Rows from block 5 of a small class-conditioned image flow-matching model, named by matrix and row number. Rows with one number belong to one channel. Each number is 128 + 32 x the weight over its row's rms, rounded and kept within 0 to 255. All counts start at 0. Numbers have three digits each.
After each channel's rows are labels from the 100 images, of 14976 (inputs lightly noised), where the channel reaches its highest value: "peak on" is the class under the peak; "responds to" is what is common among them. Only what is clearly more common there than usual is listed. The data: single toy objects rendered from many sides on busy backdrops.
# convs0: first 3x3 conv (model.enc.1.2.convs.0.weight, 64x64x3x3, standardized in use, each kernel summed), inputs 0-63
# convs1: second 3x3 conv (model.enc.1.2.convs.1.weight, 64x64x3x3, standardized in use, transposed, each kernel summed), outputs 0-63

convs0.39:124121125109100092127068087153139066152144169157133119143110117143075136192097203135147184068113113156089135082145135152117113122093190125071077162115149149127054145130116156140133104147114151
convs1.39:181084108169137097187142118173149095110097136168097175088044138114125124142169149103160147067154075129155138141063097095185105150150096176107145109154175130120173137129104129130127122136108162
peak on: part in the main colour; part in the second colour
responds to: from above

convs0.56:129072058096076130111109097106145041123121095105116196145101157145135150097125113151147136145139135184188132173141086156131101130131087112172102130135166135106145148174093099192078169137119131
convs1.56:088152171137145150142149118140113156055147152141143117098162169126069118175109173117117084146158079122124161130186187123109123147092160130170150141162153186147098104105170197104120102167135067
peak on: part in the main colour
responds to: yellow

convs0.0:146159152179213172111145162112098168116073140125137157144116150075104151075174115094078096164104151167114146121145156150086165132164113149136148138140128157134128138145122103159150140061045171
convs1.0:109149198132106101109113141131105098123181178135096153128103180123101155157164166143162072131169161033124154146099126142155098174119135155139120112165171170164138128081115103084090184092148120
peak on: part in the main colour
responds to: red

convs0.41:140114149142127126135101146143107094141146117172112129162114154186129167156134179169108109048076151105112131161158161155079150119114140100057083176108087130119140151159047121154152077170081137
convs1.41:119097159159086118092141092100030130139170137108123093154150133156103139096117079170103157092141136136149088175170151110090140128080117101094090145173074126106154175180068128111166095143147128
peak on: part in the main colour
responds to: from above; blue

convs0.40:090154066113155100167192090073129130108115131145144139127111118108129151066137148156068156123123147148102168074114167129114126149172120164226139121089167116147096135129148183099137161088162088
convs1.40:190137131181089143054134125091124111138063125098115147160083174114144079121122116135103175131146124143117098110172137122193074040137148090114151135098117126098157090182138120133144128183110112
peak on: part in the main colour
responds to: from above; red

convs0.16:119019141110069089123153145124131204099143157157157167102169144144148163124111126138151120114049131125139141140111153143134153130168136149123103140166117131127147179135118031099119100116072120
convs1.16:140096083118102156149090124141163072096149118123129089133133131098199113131115151102108164115149134153128146162156094166110148186092148086088170104108218146112110106147081199123160162157120069
peak on: part in the main colour; part in the second colour
responds to: blue

convs0.61:111125131068146128104143149105166074159152114154093103185144144169141173116114147108123133151175144134088173066139152118090126216164132080059135116135140149150105159109064078106139133101125174
convs1.61:147113132105116139103109117098207078161157080156081093171109141114180117125115137125124145105119175132183145105142129127096118189122142083080134113108151160194135144144055156185159124086136186
peak on: part in the main colour
responds to: level

convs0.57:156178103126106151108055145143135139150194123131103091136094139120150162104161132064103179162145169121115168071112131099122111172227171099104110112145154112130147113089085127090151159085109125
convs1.57:127148058086121111116148114113171082128094117103097105155154109103137067110109066129099166122099080118158116112188118118124121152086115101097092143083053170148137098137090146168156089085175082
peak on: part in the main colour
responds to: from above; blue

convs0.36:113095208115113112128139146110113105148187140094114139126088096156150160126134136153138095174175118086136069138128196121140079081167097153099124139153071083110125159185156071125154120104089183
convs1.36:128177093112102127105162111098113154117055105109187090113150155129098113143099061112128187168095109167124138124180121123099140121139183174182123133068160134117138137118144198152140121152189084
peak on: part in the main colour
responds to: from above; yellow

convs0.31:152146161132150038065188117110153133123135128121142122089160182175153102175094186183138143090078139137132086117142155105158110126090129046091135148131138079097141139112143106137130108125182125
convs1.31:141138142034107094176132177190170133172141112135165146135151156102145115125140098160152149139076125162081193175101122121147163093207106124142080096143084108103145134171108122127103132129098104
peak on: part in the main colour
responds to: from above

convs0.10:099112118113090097133104115156140107138167168138091073163147117106163110116114112103121118140154130078134153251133118105141162128169117129201060092117157086083201135110143129116106149155117123
convs1.10:151118131132218134109103118099124129193128121138136154120130104133180112157077132143141128147101164131147121000132128118145098111075096115120139157095091156186128133124153157137135089099135192
peak on: part in the main colour
responds to: black

convs0.50:160142088109125119202089134085122142168102118109114082112083102129064143139165133161145126164135193101083131099090090155172088185142133159139215090134097070120116082120124129141151128141127111
convs1.50:165155147186118129144177121101117105156099193130097120136151170207097186128103161110120084158142139138134082152071171162105150084114162135140136135198139126129159135128163124158120156100155207
peak on: part in the main colour
responds to: orange; red

convs0.25:142176082079138155166098096129162128111125187171152106111125151080154136076172133070087174151123101183096156136072109090110136145149130176141111104137184129176139068122128135140148182096151101
convs1.25:154163167140128116116102204133100117148150128161103053151113116126125177129135121203116130115142085087102109174144089143148202111159149124139086103099130100110106193131152049129139098139109180
peak on: part in the main colour
responds to: teal

convs0.22:135135233091166092102099110115058174065167125144156116103113129107119075136086121134164114126090101083166083145112165081108139136130100091123150114164136127151166117102162092080087120151153130
convs1.22:131133099108128186157125122156238162159048127130176157143093085147137161101099085060139112159095151182151118154146133121080092086112126129090114127112112152123130139115096133125121069113159101
peak on: part in the main colour; dark part
responds to: level

convs0.32:118159169111141171133149096060144073185137154129091114186156128090136108120118131104154074046130136121142041121075160058173089095142121090125125138139129171125135147153114129134114122103128164
convs1.32:199131092131082111126134173150054124165147153145111130151084139132106130124119215169136107161120109093105103163086125185145154127186115135102135100156116082134188093147136079146150080158098099
peak on: part in the main colour
responds to: from above

convs0.51:058181126241123076125095126164140088169067156142141076152094136134118092168161172171142144091117102121128106124105117128133087110102120119068109111166115092153136117103116172158131154117135129
convs1.51:132096168081112119097129123128115145098103158140116160118104160107076163095153083132098096148099124155108100140058081080123130118152116149117117112104034148138154128158066148141141077098160036
peak on: part in the main colour
responds to: from above; green

convs0.43:119181137108132102115157098037074103078137146134157205133188183155099059168073119139085097096127119139163116135129137137153105074119106117173101151140138144115115113114166153102130115111160160
convs1.43:124164191126144153098106134067101151146142116086120065106183118127095179186147169107166090089146124115172115127166105118149132090108190087149103084117131138142095146070152077108067156130139137
peak on: part in the main colour
responds to: from above

convs0.29:131162083145085111160135098128167159136133119137150107120162138093156110102138104095154219139092105110113142185109116111103111108171171132145084070105163144125108109135139191187083194146185087
convs1.29:108088091122103112097104133131129073091114145113141143136162095112170095084076148110134146133199153143126088085082053127152108095069142110069154162141075126060163112147143154101142145099163163
peak on: part in the main colour; part in the second colour
responds to: from below

convs0.28:147159081179140078128114201145141154125089141146138147107129154091120135097110150142146227166121137127112132106119135111094107120097170215140102093101070159162099106131144117088134112183156078
convs1.28:113155107064125081166134106123152143173157146162146183132132135119104182108131160189132073146105140116111156154123134149083123116134050088144109110119135079128159187089123102100098135035152161
peak on: part in the main colour
responds to: blue

convs0.6:123125121135109089122106116201096134126165129117141048118093112040138176156125115123172138109138119078162065199132160110177130097124121169179137148132099138079160138138140132176080145114161122
convs1.6:061107095105139119100153115145106138093129129116160187149140119179087069119157127123079176178080108132061093117162178162125099153134093148149155130176142124144121065128173138068151083142116154
peak on: part in the main colour
responds to: blue

convs0.20:119159161184134096126098114182132108159134094137144105122082096128173113143115172102135145155147113082111090132064098076079079124113117161136151087116128110143121086074139119046101161138213130
convs1.20:116099099101081152095121148132173138191127128075179138150168029081153077075138110149094171147099079125122156113176139125104182128175105104123132130145152094090129103129109139143132072116110102
peak on: part in the main colour
responds to: purple

convs0.1:158162118057188173087169108154099116067143115189140108143054197137172118159130082134131147082142159118110141061163117134120143088096151123123103142124094149125152121099133162094121130104180118
convs1.1:106201126129166123151079164159129140134095139122121116159075062162150175166165162105097153100159094106074086160116106143183156166156108177139099158154149134130111151098155097183140155091125185
peak on: part in the main colour
responds to: from above; blue; teal

convs0.9:105113179103126130166117109099113116165143153167100144153094206176133133179070143146155090105137118138122086125151190106192118096118108093087128187136064153136123134143091108087110072125090167
convs1.9:161182173119157149161078106158109111122193208172111142110127117122105181122152175162156129089129131092103140125062112163147115109118086149138077120197118129066123168125146113116114092093098097
peak on: part in the main colour
responds to: level

convs0.23:107191113072169130103118074142124116110096126129187127138130148086131069171142141136131140219140113166142125109119089092068100129151188139061128110122180163160121078128101137135124136103181118
convs1.23:127110130161152167220177140169185134149105129118112148092095141127099178117157143098131160147127129118137184193139149106172166160167089132112127120070196099100164136129096156136095170123180139
peak on: part in the main colour
responds to: from above; red

convs0.37:172171145170197167136097182118134141103103113109151138160069100075164163063156124104118107166140130157120132117111153159094152119135117102147136106171100124123092132140138118171135128082022176
convs1.37:099149172132125112125125152142065124115157154099145142132112197120092164144152149112144080106131156075132114141033153118173152107118163143154145127179129138136123161068100044103089186111089107
peak on: part in the main colour
responds to: red

convs0.24:121123160125142057148176126118111194156148119115125107098129158079089113132175130120139109173146145126149094175131165074103110098194111139145179090150086108098137101112192124156079192078121098
convs1.24:148125142155131175110209122161109165190081071092167162124185127137132102137116081153064105181091155152152095094134128140108142102121117159175131130095160092142133095121176121138140080178170115
peak on: part in the main colour
responds to: from above

convs0.11:154219152168101156122130080028161108132103089120110129151161163173146127123144137109131095152186176068155085115113136148144142114101084129127136112126152109067128103096124116114181115169140160
convs1.11:156179143074146164110158125164155140122081144120132149131123149132149148125185167090113087196104129151115100166158156143107155134248148138146111128124122080161148118158109147173178162157119182
peak on: part in the main colour
responds to: from below; yellow; orange

convs0.60:123099120137141095178124173103119139109080142176123137149134161084068183051183134139155103109095161147117149148127128193073113084116091080109098149080159134141149121166119145173138092106164081
convs1.60:137120153092131079096106104151161125103163106126088110152117161099142125155151116165103056132202091163112152121129205114177110187091144096112114105124146141163153095149111085076164160198108106
peak on: part in the main colour
responds to: red

convs0.53:124056119119105168147154153127139162130152124156139145155211129089120160147116108109123121093069146153167126144094133158108196130119132058099110177170148155110099160150094126198142096090064147
convs1.53:103151071178143123133141118152180075113155131168084147059129083157159181166134149121097126137172147172100153161115087171093130141155137189144108065158118151097161133147142114123173180178133135
peak on: part in the main colour; white part
responds to: white

convs0.54:194064135194125172114094119088164117131181155117104105129141128089135127129100094108194191101133128089107148116155148109122141112125140180090096108122123174153135117151054148069158191110131125
convs1.54:162093106224133161131141116118153136135120155141082054119094106100187094133130140104104126140145082139134129114222145093164120117142122119106099141117083127176151091179103143203116106150099131
peak on: part in the second colour; part in the main colour
responds to: level; green

convs0.26:157161196147141131158125143093130089093089107171129142070117133135151078121147090114174142145147146090117135145122125102144110123115131000158087125127121095122131132170143144125125147100165168
convs1.26:158182110112165110094136097101148141221118132116176097153147109071165125155127218105100085101127106100117134118131109062070178087139125118132105120138132066105150153108142082121103153132146145
peak on: part in the main colour
responds to: red

convs0.5:077031184060052113094132162161126115119128158153113093173100142150123183120149084081140114132147134078147152144176146100155114107146122085122163152126121117115136165176159108141131095106148091
convs1.5:108052104130128098105173136145107111094111110143135197155101188144115077133102102149100128150124142161109116132108148146129076165110098138087151176161156136171157105158125209061069116154128170
peak on: dark part
responds to: hammer

convs0.63:107135075114129098187093151127131147094152181165122124217078154160141172098167129179114112205129091118094099093100143114123159096145101139083120071163088137146104108160095158116111128148091116
convs1.63:076179129098111047130088066130191102085134074149072101138120135101142110112129151154119126096107181085127185133128099110063176161091123095152132172123171137111129149090111087143111130123135106
peak on: part in the main colour
responds to: green

convs0.27:165089175154179127138153094094126122123095194123144094105113130170104095140101161130155149142171120074101118099126141083201106126080126093191100145145148152088099143130220096103077126119133128
convs1.27:157123137130199185136145119175141161143068130167190157103091124146145154148137189124154099160104141144087134091079122120148134061131093131170150138090141099115125137125231123151100125162099145
peak on: part in the main colour; part in the second colour
responds to: from above